config.yaml
dataset: "simulated sounds of rotating machines with and without faults"
train_examples: 39062
arch: "unet"
activation: "gelu"
weight_standardization: false
pixel_unshuffle: 2
blocks_per_level: 2
attention: false
residual_init: "zero_last"
lr: 0.0028
batch_size: 256
weight_decay: 0.4
Rows from block 5 of a small spectrogram enhancement model, named by matrix and row number. Rows with one number belong to one channel. Each number is 500 + 50 x the weight over its row's rms, rounded and kept within 0 to 999. All counts start at 0. Numbers have three digits each.
After each channel's rows are labels from the 100 clips, of 14848, where the channel reaches its highest value: "top examples" is what is common among them. Only what is clearly more common there than usual is listed. The data: simulated sounds of rotating machines with and without faults. In brackets: how many of the 100, against the usual share in percent.
# convs1: first pointwise conv (model.mid.1.convs.1.weight, 256x256x1x1), inputs 172-255
# convs3: second pointwise conv (model.mid.1.convs.3.weight, 256x256x1x1, transposed), outputs 172-255

convs1.68:582507512500493503507417541459422494457489501402543524475521513444477469503494472542415504552445572487494471518534546484370448420518505525487515428483550460514491355496387560357430499420455488470498531445506514549505484374529561433418500537494483474488
convs3.68:499510471464527551643583529560519378604586484520381482472526571521546423346513514541612535475483594484571493417510542484536468515486484483502485482474406484483499546518483447414572476380442541599503513496509427508525493570567635630516501498480504507502
top examples: electric motor (38 vs 12.4); rattle (32 vs 13.8)

convs1.19:540500530494515489472498441468485523496455476536589497477501498645425520496540478503512452497483526496467503449607516430485569449546548409512546515418443471453533524507500527555439579532541495450463448528493504513492538476478499549536480573584564499465
convs3.19:480501474510521519497457532516610505556518502490514500591580531470468515476374480500697476495545508461501482506514592530485509514359496525495489505487564457518512457515463491529530541486503572571547527492510563510533521422547546544490527491516468568511
top examples: fan (53 vs 12.5); thin (high-pass) (43 vs 12.4)

convs1.151:405542464503462501461411520556588511567484458533475488490467467318607510515535573378443436559447530526474429551515519449524486553592518502468412465499460589513464426470532387425449569478521487534531480567492463446524528508471460512473548609491508501447
convs3.151:589493529491521476452526504551513463564512449432467474484414581441466497512453548529546446483487551480456563579486488503501491566489460528462552460605519517533530545550495448430559513529479567450588538453551481464567539445584502527514518455448549554458
top examples: conveyor (60 vs 12.4); piston engine (34 vs 12.6)

convs1.41:591512498499529517392434470538581467619538522503505558500519496348528509484537524489459468554559507523520554539498468470504549498488554509491492414563574475569540473508521535554616450510546470451470466391524410557524523512480524560511485491597517484519
convs3.41:514476478431542532544745549581599483556568444508419459514529546541556534490470537531539487578473527500544497469464417390564403512487463460426487470514437440504493584527482460428521494505502526429528440502515448480508516533542587594528486462483503521494
top examples: conveyor (31 vs 12.4)

convs1.189:425510502502472509634463471506567524482473529605558539465546437380529561501456478582386430489370496529529458537497418506494473500534517532485458430510503576495520461504433461528428588544531498516515528407516372524526508468432518566569460500555477603534
convs3.189:433537453537474524574507534494509491487511559602529545525703466621565495472567477487497573552503471561555480411527484483542509428541540442525458528413496505467465452439494502537421453413500437667417448566448505515437477588459515486505494518569531457563
top examples: state: normal (73 vs 45.3); piston engine (47 vs 12.6)

convs1.52:553445495497549567447626448519523524542513512512493460481433502595478505513534528526472444520423499439557554513532363529487580499586429521445362526529487535412478450510538451450478521584521525329519464599488499506495461483539444501560523440546511524438
convs3.52:482445495523510537442499487486501641472507502470572518530513546491459567553439505531561614494545461499453581528376456513490480503461505511508535519557534508473504494509483462554422497587512491424548465470504579484473503483538488460483520494530490500500
top examples: compressor (92 vs 12.1)

convs1.81:503482502498498516605428529492417509439521461558533449519528525522570555511591462574566488516530521537540541555490494505394472523499491511477473550512540523537492467489505532474436507535466487438565486474492450371469460638534496505498514373549366449709
convs3.81:515346494508515494484528513504497525498487479421547515577457519470452468525485505523518513493515490486530430536448549534451478509496484502467567456536426497474509453522417454451511450439541540470511438495520435383469545507510487515514494489473501489463
top examples: state: faulty (89 vs 54.7); rattle (62 vs 13.8); reverberation (61 vs 35); text has "room" (61 vs 35)

convs1.188:479488488502487541487554543505455465558467516385544517457494475542459465497548402639502518445523442448447559512517556547450444465616494525459511510560529491503501527472401465475529483463454503498533511586508543579512473370476503555463496503535436480481
convs3.188:490477482456555562596536510505495480473556432554427467510473560423557496393427475561556515484440470432571452495602493521473512519486445498467577461589590534509499496588441532483490549524513508520538509444518482532473512566490568490473485537476498496568
top examples: muffled (low-pass) (50 vs 12.2)

convs1.79:447449459494425533588607654517539452479503477469532494541501533471457579520541515584486427507448524566466531522481329493497461503579531523520482472506473490494504541414573532461487555549498503537523473420488461463518559516471570504469420484524437562458
convs3.79:399488485472514566590565557517576540506545493564493568585577508525560544511452503538416526578467425499569382416455466418438443387413443421444469475499484453469492546527384522477492527554549484424519463516511417521469552568475542567490455546499447411570
top examples: reverberation (71 vs 35); text has "room" (71 vs 35); text has "reverberant" (71 vs 35); speed: slow (63 vs 33.3)

convs1.201:444537473512491623413428602463479536439490503536469529494502495435605463498493428528454454514538567552347527560452479386522559463535458453544597508517470443550515363534418451533506528498487493527480479584500467474532513480508484539542524547520517491515
convs3.201:558582545547517459479511532538582455538488545494566511495604505561481483511561527462427463590530523623443569507476480467519472472577532510481412524462545475547533545492571447509466430440493505603557447540507584476530488455545497457503545456565512576480
top examples: electric motor (30 vs 12.4)

convs1.133:503510526486487616416364525471484509484488523457478480474484542393509520506521472552507514463552496557509550398457433520442438554462531475471505463452450512399566371512507509499459533553555496521531492480497491501503452473435351508610485537439529419491
convs3.133:408495406496467509493466457480498488472488486491537484469529405538515486492484498480438501436532485398548487440501543520507535515530560491524485521388386505458441531474485524508545508458492430572364507508482461506451477530387467502504481525503479418492
top examples: piston engine (74 vs 12.6); bearing knock (42 vs 13.4)

convs1.232:521530510499545438533487441481542508518503479490538491472540560537437461510477470464438494416387489521520422473495517537447456457503489456530500349444466481461513471468438319455500611449467504552536459571479504577521552529434603526549430520458446578545
convs3.232:520456453443519490531518437497471426508507459451499440446355535436473443421466481505665501404505516421549518488590571597561530619498515531525565505540480524506461538501471510498543544454455533527559614454483488503491455506503516515519488487486532518477
top examples: piston engine (53 vs 12.6)

convs1.21:473467463500540538471491576472465464434463683463499478489525455524616551499453634568561451497427513475461516462478385473527436478429556495620519586445347542542497502500541463434372546569548506546530565373480515485444466520499471484511459477451527431526
convs3.21:418427429463449530514484471428469530432490472505501486504447432495517542515499427501359417444484412386528449456507523530448523455524511482534486539459463526451430469473486617568461560533496455456434509481410488536428479524387498467473417541515381487526
top examples: bearing knock (37 vs 13.4); muffled (low-pass) (34 vs 12.2)

convs1.11:462525414501535488473534517479472486519387528460583512504565490492487504493573406390509490458480471447408466533473471571468521513568463510465485591570495517474499491514493508464440515507536510493457541565514545521532466480460507567498468534626422532422
convs3.11:501539465466530566603550529543569385494598467576440486524554506494575544415487473546440473540433483480569448452572506468424520441576475475469480501526578501539488522543478523517446538463498484623503420521495523525458499586490576473449484538537421530572
top examples: muffled (low-pass) (90 vs 12.2); pump (34 vs 12.8)

convs1.190:554487507506500419663480451472538517492515529608485483523509523545465553497587527416600467524491496441546397462568493531506506477450476448458521574420492470533519532492599440523541488461506520548543380564493491419512470600520578489498489406470603455640
convs3.190:478481503509482517451487488486391524455516527479432475429433499540535467499604510518520467442481549559541596451495496544541512547533558528540550494481429572383494353461551489493504375428472482638376506494488469482487457465502504472522490468472496555462
top examples: rattle (69 vs 13.8); gearbox (37 vs 12.4)

convs1.12:522507570503525486614469552477502413533475562612475476533489421534469456501482492426476532503438489465545349566619439496534561419491583427372552572507507491546491484507408486555488443508533486516457448486519381498488476504500581536565491498543418446503
convs3.12:465529507494485413522494488531555428540498506484541495535595505422490542539609495519512453533579567475474402541525553511484524520466474513490515484516524490559500568491478566532567552501525569574484494493497371500545525495517442537505531503470520455513
top examples: thin (high-pass) (42 vs 12.4)

convs1.71:611489516493479522496448514486480470475514531480507436466520541482418570503450507437590476523465515510485509519509572511408412448457573530559529281433491484480504391536442558361459497461506513426464526406493493546516467474544584465361503466510524477509
convs3.71:481511549527492494410457500502545588510491538490486542559520452515486576648522513483288434556535504558452506496389444418451452449504489498475456490441357472514534458486536504500461451544508529463450392516514484486526533447478430482504502496493451525493
top examples: state: normal (75 vs 45.3); text has "fault" (75 vs 45.3); pump (66 vs 12.8)

convs1.74:598500493495484515514411535467446493465490520407550512477512514446462466507473476528427488550458570494507479515532518495389448423509480524501517394479543465505489364485385560344432498427474506471486514449503508546517484397532571433393494509487470474487
convs3.74:522501443459522549672610522554513347559591480527399479469493572506555417373507511544630552456462575462604490429542548504533484530495480480503511487495481492481495538523469456430534499374460530655516525491504451512506482590549627563509493511475498498516
top examples: electric motor (33 vs 12.4)

convs1.82:591457450510501505575426526496431512467494566503511513520510515473535461487573460595547418485496567512566497532502456465456440476537528460454561541477535495583503526482529525498518533392463511453503442588465492347486483610566575557483521416525412512676
convs3.82:593453539499503542541548503499474601461546523559567542471487480518525583571462506527416558544423488521545435411444392495506496469606521476476490517504432498449496483492559456459376455574524502563477478478489588480450480540511551482516461488566459595537
top examples: speed: fast (62 vs 33.6); gearbox (43 vs 12.4); turbine (43 vs 12.8)

convs1.253:514489539505508447565443532508531507534489490526465479540522595500540564521402578447472471566471485567525569544576526511562476549531457551644470549544501481549500361448509539457486590456485501508536543487515530481513523510458492559486535434579589489624
convs3.253:487483509501482461490466509457468513468492520508549498474545495467500447499513508450605610372493495443551549428499496509484496501489518501498562490470408477413489467492445503484452466441528526607544509499492476497491484513499471568502514544491476474495
top examples: compressor (51 vs 12.1)

convs1.26:496513516488517451448554493458440527470448424483567502530478545698410558510555475388507502430499480518431496498651492525524604460511468452478481541530493502471520504509508510595420552525468494446500481579496510487499495481486465507553487544538518527463
convs3.26:471530531494523573481555543565471483508528484501300511469511634561539488473467579580490479579484590627466501503469458438528475502526470491495494457543534498553508494533496435437562425528492479576420456527523391500514533469599546580491507514464551425508
top examples: fan (43 vs 12.5); thin (high-pass) (36 vs 12.4)

convs1.62:571492558480476566439567508515563483508515497507486455502494498564495462512453450564424498612554465647391503562464620432545472475533460465441543530506520435557500426482461370537631586487474511526538436506508508519522541475535527586321525501483544500518
convs3.62:430421438478465523506479423426407587435420472483507478495417413502513562535478444515561508423512415402520445502550514571536541533512529508545575520486495543453447481463478559565486557518515480403411546450454478511439472540417503462502472507510505493518
top examples: pump (44 vs 12.8); thin (high-pass) (43 vs 12.4)

convs1.14:526511563498505492648447538496495484505482485588525484502475480503498424502428493527482522547448484486490369554605465473522514421456472462398540574511531465516485457521401458531473453463502496496433464481513353500480461480518572498559484505541351547473
convs3.14:493469393475499495519526506553572459556541473475577471550491521482480496499472501501758498475543516312566497440521528504561441544466473489498486475440388450489460548492472490468584549478493572542563526489503474503501515510526509538521490490487522489490
top examples: reverberation (69 vs 35); text has "room" (69 vs 35); text has "reverberant" (69 vs 35); electric motor (31 vs 12.4)

convs1.88:504473450494511565527404496483449444476498436502539455487505483517529550494555536541639456510523500539508474531534542455402462470490512485556497459391525486549483447502560566458409512451499531582516467554456510372483447628513483489484574431506458416677
convs3.88:512530492463505500547616536516538449502531507519485528518565485587553563572562512524380537575464507558488498528417446396502406418505470433491469509464556479482505517517488472486422502508492437441533391580505502476497518589508513515481507490537473453499
top examples: conveyor (88 vs 12.4)

convs1.227:378511543470612544584505492475487418509528521530524466475534438544432475512452569492574505545482514459471487501540571421546462553558556473569439553457446508467473451530483542446433479463557479515537556490507604630466487562492562493408512490567548522628
convs3.227:497540506519521511557545552482521437499537538553480523512585468559554522425549464480499486572462479535483492522569550475510523402536532467532432540509676474507513500504517502581481496495462403486509472532490553500480484540472564468506510485555521500521
top examples: state: faulty (93 vs 54.7); grinding (54 vs 14); rattle (50 vs 13.8)

convs1.32:526522418499507551435471530483533526502504479468472494453487498470516615507540570526515519571515489447570443524524484391559428479464474527573459423482445496427480430483559400383440479421514472460502518465525561429534478440466535532446510464496513544502
convs3.32:580512617520502475405440482501477559483490481478523466432472475417462534519461510468364415483490489565441512567531452507451536526559501565481548509559511569629521446509587515498417498492503576563611506488512633491524488422510480420473523495490504608503
top examples: electric motor (89 vs 12.4)

convs1.226:487520461494575513399562532526548497551505511497520536503463497531578436488591552482469629518506451477466449518426460467523489583509449533480543501500459478513470531509607507556466438446481509497482534598485410516499507552534462468577451486511446490494
convs3.226:525588547538469450542527474538523388528490515480541481452561480529486418370553509459390435561497492543456487569530551495505544477604547499542459560492603537550535573500547466500519483483457451560522535544483561442489472522490480444519550483549570520492
top examples: reverberation (91 vs 35); text has "room" (91 vs 35); text has "reverberant" (91 vs 35); conveyor (80 vs 12.4)

convs1.131:620461542492518548371372484551465503496519468456454516479446466399527553518533505527509547446524462532512548453461468497435409560440471504458493452484430484465547422528496491568511519506518488432517492468499462495501503479519301477559516502433446430524
convs3.131:414484478492511521445501511527554498544574506505403503550712535527531608524430499524541507556509515490512624496367497511510530499434496544506468489452501501487500497514508463535528530472492605507366480509506446506485520465511514523467484476512466579477
top examples: piston engine (64 vs 12.6)

convs1.129:564497542473536565346336507523448505501514476511457517449458508396493577534541525512523529473541533595497481397469416502421433564437498482449490455499464516420554396517516519532453505467577479455525501466486498505467459482496368472590467530445500440529
convs3.129:377501458492515508436475555555590511552569518504428500562733536499494627509474504527544451568524565510509616476393522518508515531459520559502465485404465510478475498508513487536529509454500540497345465527509444505494520483531443488471490480511458515485
top examples: piston engine (69 vs 12.6)

convs1.7:462502559488501521634472622479537504550458563556516461506483456433522433504429465506463500564432463505473357542585447558532514448368459452468521488521558497498488404549404455559433475528521490477451471460509359567504440479495525542586468490514401449476
convs3.7:573454583555470423463419446483507548485477538533641513495464452417423637655517491472438625508482508495470462517504479557468565537589503569465520506505462519546485439426541507501408557524525552528453518460502558486514513486513381457509469496528504594505
top examples: reverberation (73 vs 35); text has "room" (73 vs 35); text has "reverberant" (73 vs 35); pump (60 vs 12.8)

convs1.25:518490449497529515451506493445480423420469682423542469455539486498555525506500602516507491440391497385448496399506408487541444479486591496592564527491351556489534537476490442474451521474558495527563551344460495496445474539552540465489494516465556445495
convs3.25:435454452476438515504471454427459516437482487500511471486441421493506529517510435487345410438489417394515463472525523528432532469546517497526483545450450534471454459461509620568461558525492465456423482499419510521437463513380488449486442524512374504520
top examples: bearing knock (31 vs 13.4); muffled (low-pass) (30 vs 12.2)

convs1.244:515505528501536441546451514520534527532501470536475508509498584539526553505381573473506496571527477540484519521607569542567467494479450501576472533538479540497509472456516465468496565492511497498516551470524548489523544543470439561547530430598537510576
convs3.244:551522480507488540515540535528473455487586502491361505482588481519657511479537499523499468489453602485540618552510474454478503473528510496500516505556536502464508456505531495502518473448482451447462393582502529485485442595506569514491514488490460528461
top examples: gearbox (85 vs 12.4); speed: slow (61 vs 33.3); imbalance (33 vs 13.9)

convs1.255:513521526506546458545430537524538548529502472508465494468497534546521542502368540432530571544541508530507447529643557534555471464517443493563474545535511525511506483502523498477514581505498489484502624459515554472546505548483439556591526438613533496555
convs3.255:459476464482510466503404482471621452525508501528493503543557536420409450479368504469473567483502504480510477438500538523519496508520476527522512490447540472538486519515444487512457530521491523712502540485503506518500532415511438513479470588489526428530
top examples: gearbox (73 vs 12.4)

convs1.161:507511508495490422522509489465514526538473565465528524478459502624395537486440507572570475514510492523456484461621541557558421495467478503541488516528446530457490494505474489673429560488495497487523538398508433512478473468452588548552488516530327542413
convs3.161:524469507462466487523498416517491468524524437430520468482483486436496443480419514492526486330484455357624422467569513473459477543478471487474524500515451480505511543503479534450596564466508556533567552486494502494494492534486510533529504503447499578483
top examples: turbine (41 vs 12.8); thin (high-pass) (32 vs 12.4); gearbox (30 vs 12.4)

convs1.31:458499476503477501469638590507541516509470446415478514513468541525433500498514475530470555445549492569465531530581534565635524531456403566506459544609522539500472449477501503496518463520425486491521550483504555473531501473524491471516575435412388544490
convs3.31:552537510491463467545503478459447479413493510511434500466462482471545451437558521508409539507414497542544510523510391496474530515574489454445510503553528536503506579494528509476486415504531418439506429542466519469463480576456464467507507513477514453477
top examples: compressor (36 vs 12.1)

convs1.111:480480522495507564308341412523496572520519464559425499499421471477524535493584575516504460424512546455525531510409478459510497472476505515565511457456472499483501468490552431504503490479514492446432504485493493486497495427492453438527555499455469532510
convs3.111:543543536541490508532534524464400484439448502496471503444458516518511389491552501501568525441511526537468497547532512482476509482472494476505512518567587492536541409499509515492583446527478452538576548527500488500529491522498502544514530526483506417509
top examples: muffled (low-pass) (51 vs 12.2); fan (33 vs 12.5)

convs1.122:461488465486467527492619549435501500522463425524483478549461493593522465488498551528542522458499439475502553512460365492482501473654538546382473538429544561514521445494425464354385475481515503487440439601489478503480510492522493524616527464528390553551
convs3.122:482468529522512553468521466557476539467524492417514516477476510436540538547397501540471466445492494469421571539444369485475524505515511513517595469485439540411498559528605463467515484526598529402525416479511517496484473420525466462475554482521387433481
top examples: compressor (79 vs 12.1); speed: fast (63 vs 33.6)

convs1.76:573502505489480501513418545464423492452488507406547529478510532464472471500504455548427481548439563479512486526533540495361444431520492529492516420490549462523491365490395547362424492439453483448481506484506507562520495376519552430424500544487454470476
convs3.76:463496561536488463358391496438406645445415516471596547557450433467457563606494478502299442523516421576431463557459444492422500470509513521484486505528510518528492424494511563569440508637547459378455496507500520502485536418442422438455493502501489511496
top examples: compressor (34 vs 12.1)

convs1.9:541508529499530495569472510496470395492505545555506470539480532519486454498455500366515583470445472437533438528604506431503505495512598486416507546471500465569476507458481474579557454489456515445550504620487449496507538577474584499525484488528521451431
convs3.9:483493510531513506450458611498558589515521555552536570544706500537523600577487512486503523528548498551537533429489451511569505497508505512488512479436424502517460436475510490520373448467533517670464538481491465532512510500530505542472508510546501505534
top examples: conveyor (97 vs 12.4); speed: fast (70 vs 33.6)

convs1.238:547512544485583426530470412464516530512499509474535502448523474538432502517423491502501463431484576519532411525601573491455429516450469602491500486458478493465528329566564555497466536474457490502516618476488458567498455532478566470497470487572466549512
convs3.238:480477434454545522622565512538554404530563467521477466526494546441519491403472473534724563464467500386584464420554568513546490521452468484506524479512552469441473555521438504474553571474495556568531534485496477522481501577523561531497478512506515483529
top examples: pump (48 vs 12.8)

convs1.46:521440499514503539529441544573574492582522442513478506478466517462611390506526442529471429541447512553428431489370429512443494496492409519536528456560535500493487478554503403408576550505463496506541399462507412460520465526503478551615529435548425582486
convs3.46:512443477430562536497572539529513531525569408478397442507399593445511558552407512578544502485483527468520500503478455487541420594462418517457550426585429511509482523562473497457520530550528560436515513451530416504514548497546562572488473492425504507496
top examples: reverberation (74 vs 35); text has "room" (74 vs 35); text has "reverberant" (74 vs 35); pump (47 vs 12.8)

convs1.104:482492536503441486555602478515521530493493481440493523460613486586480519498436416522442466550503485487374472507520466415488463488457602446496497391423517484498510552537539460429419488536476503534480411553490600449526468508445535468412471560467442404524
convs3.104:551551552545478446421512461532518463571444534448527478453559475582459449495542553456431462567557539588438583521483495461572503519568540516517457532454481482546539582460574419482519404446459508582484473541485542438530464429521467475563552439533577567443
top examples: electric motor (67 vs 12.4); muffled (low-pass) (29 vs 12.2)

convs1.228:510514549496590418542441428480520589536514555462535538444513464512429493506413503559459412495516543534486469504584547493438431524476415588505468516460474481490501336562556550473439569433457498490524591453494475530485455532482557450503477513602442565531
convs3.228:482466429446537525609605503567562417540559460503464458517470550459523494419468486537669533470470502334578475438543546499551457540442449486495524465528533474460479586520443502459551585485504553533551521480498467512485504577522571538504483501495516488517
top examples: pump (84 vs 12.8)

convs1.120:535473485491510560489609543502456422530471488425509476419623507548512474508494512482681488500447410462465435482471466563459539445597490502545595469450468455451497487437451550481432435514536525477495526532507517532518525450502508617518504431504449505469
convs3.120:533522545475573536552550553554536438541550427529423492506522582471543397389425535567513530520459530512558475486503496468529477526497430477456519447594531470557535553600456466425565490523483537565567520482549444516538556519553568548524524499437606490518
top examples: conveyor (64 vs 12.4)

convs1.217:616522553467514546415436551411483518428360515435495504539559488447655467508557520485492467560407541498372436511569447457500534477485579455479511451526519481506513438497444534542486442424553503433512447510496499453484522515555429527610402557433496601486
convs3.217:425422440422531553555521527481523535459544436542472514531509513426545548474459476546546565392470461387588443396524483525510501479450451461484566431496454521453424473521428573499463555508540484539450540437469420559457522562461529553454437574447461433552
top examples: compressor (52 vs 12.1)

convs1.178:527477565507474404761413488487547495495485572616530515487519462515503486495514481534492416547463496543537412538522417486503437440528486457497493587469525502586533488490538460512432533495517514541528497495506385455509488581508564509565470397523403499714
convs3.178:528525479506495493510446427460427401436517507524399482429468474513505437475511487465570522416444493461542504500610520521508552477541533510522517518509498520472498440484544516515535509374450517625450557497490554509486439470473507494503484513482506520497
top examples: reverberation (73 vs 35); text has "room" (73 vs 35); text has "reverberant" (73 vs 35); grinding (33 vs 14)

convs1.172:540519485521583461540542553445546435482516453486495431499531515542418536500561459422516528470481488525532368547628507452543520495565530468468495580457488519511520565538479512604483405477494527456537512585463510516487509425549596468501489565487574523495
convs3.172:592525552536469415418463435509467482513472541460532469442470478487410483555572514440553534513538580528422549650489586501442513537455545549530478523537560505523552470455567443504591501463486494388496436518523565432556470433521415498569535449503487530410
top examples: rattle (43 vs 13.8); piston engine (38 vs 12.6)

convs1.233:502502489503532605461501579529512497506498527467464470527471460564599432491532514410513465436534555554536520480379493454486472504614503486479435550462427576463474433457485424513510539507482516489520508628487522574495537450529455462516466544481550502495
convs3.233:454438450396570559554565549504492504495571377519418467520433559451552513439409486571585548448466484432588460426521489525559486563450434477503559433545442507476445515561433539481498561543519510478483562435490409542476532548497578578474451524423525463529
top examples: piston engine (51 vs 12.6)

convs1.134:598458504505494487439417466555470504492519514422489524534447490425555512500514458555470534446512421474537574491440513508459441535504425509500522476450450460517522478505473492588550563552472500483474490501510431479519514515530277496488539492451448421500
convs3.134:503507450454494508532514524496435481467490492532436497390303474483508420482607498539431431476471574511503514543530517503499503545583542485499537495559508520506474444490518532474478438477482403453494458508498466491495483571491490483522498525455500475518
top examples: reverberation (60 vs 35); text has "room" (60 vs 35); text has "reverberant" (60 vs 35); pump (55 vs 12.8)

convs1.194:505498517514476583557573511481497377479409611518503507515542479490515523505556445542476462553499534505376597497477473555523541612568530542487464580535529548458486399433522525490471510530584504585503559408507591463558558556443472551477533411460585470631
convs3.194:514490504519526510524470468456412476472482481505524469482442508472482457406497448492737579439481486436508464535612598602501600523447531519532511526561594531482529442506471520540550579495470487459511626481497544520495478509489525493517513487507556511497
top examples: state: faulty (85 vs 54.7); rattle (52 vs 13.8)

convs1.224:458551486508536361559418439421516536484495531520536518461517527489452535506555473466570439475522476618501436520630467473473381452476509453513513532517479464482535465497691495527469436627517513574542521541494442453545487629454536506502502450549555483551
convs3.224:457513503505509570553495449518535522489499489506526505513477519476475541554373497525413510534516493511477364459369515486468516467533491490488468522460449476501512510507496487499472513536518512593493470514506567500490514486492522468485506528529440522599
top examples: rattle (37 vs 13.8); gearbox (34 vs 12.4)

convs1.4:529497536503527504573481495433509385496493552619470469523480407512458504499543494359521530455460531446572373570612481469509568462541647449391523561437481476545499517459460503564558448482495491507500468583508447470516531517492571495535521516519541444508
convs3.4:516526458500512422568510493522549375540505508470513514544452503479495424407547486513521504483580523411487486554494638489454503490414482468517456484555584458540506654500460529511693624432493499438528469503503461501524521465483496556556505492452558439433
top examples: compressor (43 vs 12.1)

convs1.22:409494548500461424410485445480427500439431524471494531522466544543451532505537526460433503574498457497446388546639482511470524468462495476421429584606515503528514512508563470546458478507475489480500437498514451473519510411388439540554486606471530488398
convs3.22:548555547494540471508554541548513443534518475491473509509574561516499412395474551529643572553493556534524481538512510467545501526416483475496487478552576479542564555550455435431611486506476498495507541528543461510548548510567519588540536483462673443454
top examples: pump (32 vs 12.8)

convs1.20:490502554469478442452585532476506539478433477440551503495472575663416567506529430375520530446513499498430494499634448550542583457472486492474461520547490506449524495467530503609456521524465490448510496566497510492512525473469466502568506530474516511444
convs3.20:498476478486458456526470465447556505490470559501587502530439418482494540579557435451380474456506426426519513486477518531431482452507495491470497540416431497428483509446523572568402525469524507401574440491455559486481471518438451424508493513549313542522
top examples: gearbox (43 vs 12.4)

convs1.96:449560499482529533403403518486452446484488478588505553472457458471490557482627598433562524522519569531494506498447499510442554468516528499550522511543508541443466430513462477492547468485571478516487546521480575521437496389500461456534509490500518551544
convs3.96:474522505511503512457488552548496518516496502505487521494594533546512456424489559488505460509527531562545524405468485500559527558524505507488500463450373492493473509493497443433499386485509507699444513527522443502514511489535485553529517517465535450487
top examples: pump (43 vs 12.8); muffled (low-pass) (34 vs 12.2)

convs1.70:484515520496489523533554546536552488556523451541524474523455536432557453503483490477546485485451444460414398510410563380605495621520533556602483515471533567512505415465509533428530513531475502490494522538492383492501496529492504462575489549480535454426
convs3.70:577513542489499453480594490571512429566504466434485394449451522498458469451520551489556470528507581499455553624489528501539499569533517564498503510540550505532533587505533426461595485485468529420578491504529525433560484474557512519537559411487543551431
top examples: conveyor (98 vs 12.4)

convs1.13:525556464507474565614506464465486511483472486530508460498565448424547540513513505555580479564479516440481512517553560489550570582482559545549497493447548519466495356499523580546503477473457471455523576525495491389508516575466525515421499549469467514541
convs3.13:499485518529478498468409460435357518423458476467554504471404493441453468498498461473656562355502485421489477539560582598472595539452512535548544506553509576468489411496468550526551569527514466451535596468497533539497495489480466494512508531487513454486
top examples: turbine (50 vs 12.8)

convs1.17:502498451493485508532447547491488514444469564437480523493530525511619577508427568575510456535433540510455511471433538348510426496473544477566456621466374517511521448489596503391466542479512474560504503451516549492501500599438465549458420439511497535543
convs3.17:585618564542546457484511520570543455561507521493498495474557555509470419470522570485608575562518583600460553538507488459535464532481495525460486463524526467537589529516529393437561445436498534544551457541579535446567513469585499527544597458490603533468
top examples: rattle (46 vs 13.8); piston engine (34 vs 12.6); text has "muffled" (33 vs 12.1)

convs1.211:599453574503521451495539407510460537501507454451514561461576442590502532515490472515514479463503530522476472481462398506534529479565627535511524418470426527438449546484396436431469487536487514458596516413484442460478578602596507489553519580510447533458
convs3.211:534521537505541518487567565583558494578532503470450531535516564517509485510475566529545487580513585589487526513411477420515428505448459485432470457521455427550542564535465416423568433519504549468581447542550440475573541463608527572507525454461516502462
top examples: electric motor (61 vs 12.4); imbalance (34 vs 13.9)

convs1.108:512487499475526501548362514538515514498504399533529467575466541349622553491584539448509512547463461499502534470457448522504472580475412549529469427435504484556464578429515469485520553534518499549458523502470476381504590593489483530455549439540437489504
convs3.108:603480526492569485440554491515518523515512474458469504499447577481503548586485528533468534482495533532452581539466378491594455548555462509463547467539491540525501538534546457479384483467516548598546507458529506479519518465567526484445498463498591559480
top examples: state: faulty (87 vs 54.7); rattle (50 vs 13.8); electric motor (39 vs 12.4)

convs1.163:513520513506503440483500493469520540555464609473481524451481537547433553496482453470523484438525487593477454467591462551572447490443511446561490508501440510431492470472517498632425568570534495488512509446508426519532484478465537594575512503617447520434
convs3.163:459500503480498568548589537496505529489539486528394511501533568561548370479443541521535492503452495505539560474463442403490407428411448452489486472519486483501501540522434469440550482553484467456517493506500391512487525447502592587487475519459507392516
top examples: fan (60 vs 12.5); thin (high-pass) (44 vs 12.4)

convs1.95:451484570483500524582472479507440463472517414559563412533524502470548557543572538498493505486538483492511542549460541505436460543502476536501426480469517541530500448455496516492402473570509493492538510433510438386459521635488459491491508418534429461655
convs3.95:469517432483495504531507515519582413486541477526482493477547511487541532489540484496319451490487470511520481427534527511521511529666507504522503502470521537529452519504528538518456530549483468648503520493486494509469499577480521420460478571519506353547
top examples: speed: fast (61 vs 33.6); conveyor (59 vs 12.4)

convs1.77:590509496507496518511416541462431486447489501429538495471515535478487481511490471508422497557442565480509464521532551486358452429514526523478526421500551459509500373466392553364442512413455492460511552443501509550506498369520561451418496549504472487479
convs3.77:508485585531476451372424472411426629440379512483630535522469426456461575611475469471280480530500434552415480580493445506422512487512514517498535525569582541543507441492515557555415570617535461352513491497492564492485511443436424446476499502513501507499
top examples: turbine (36 vs 12.8); electric motor (31 vs 12.4)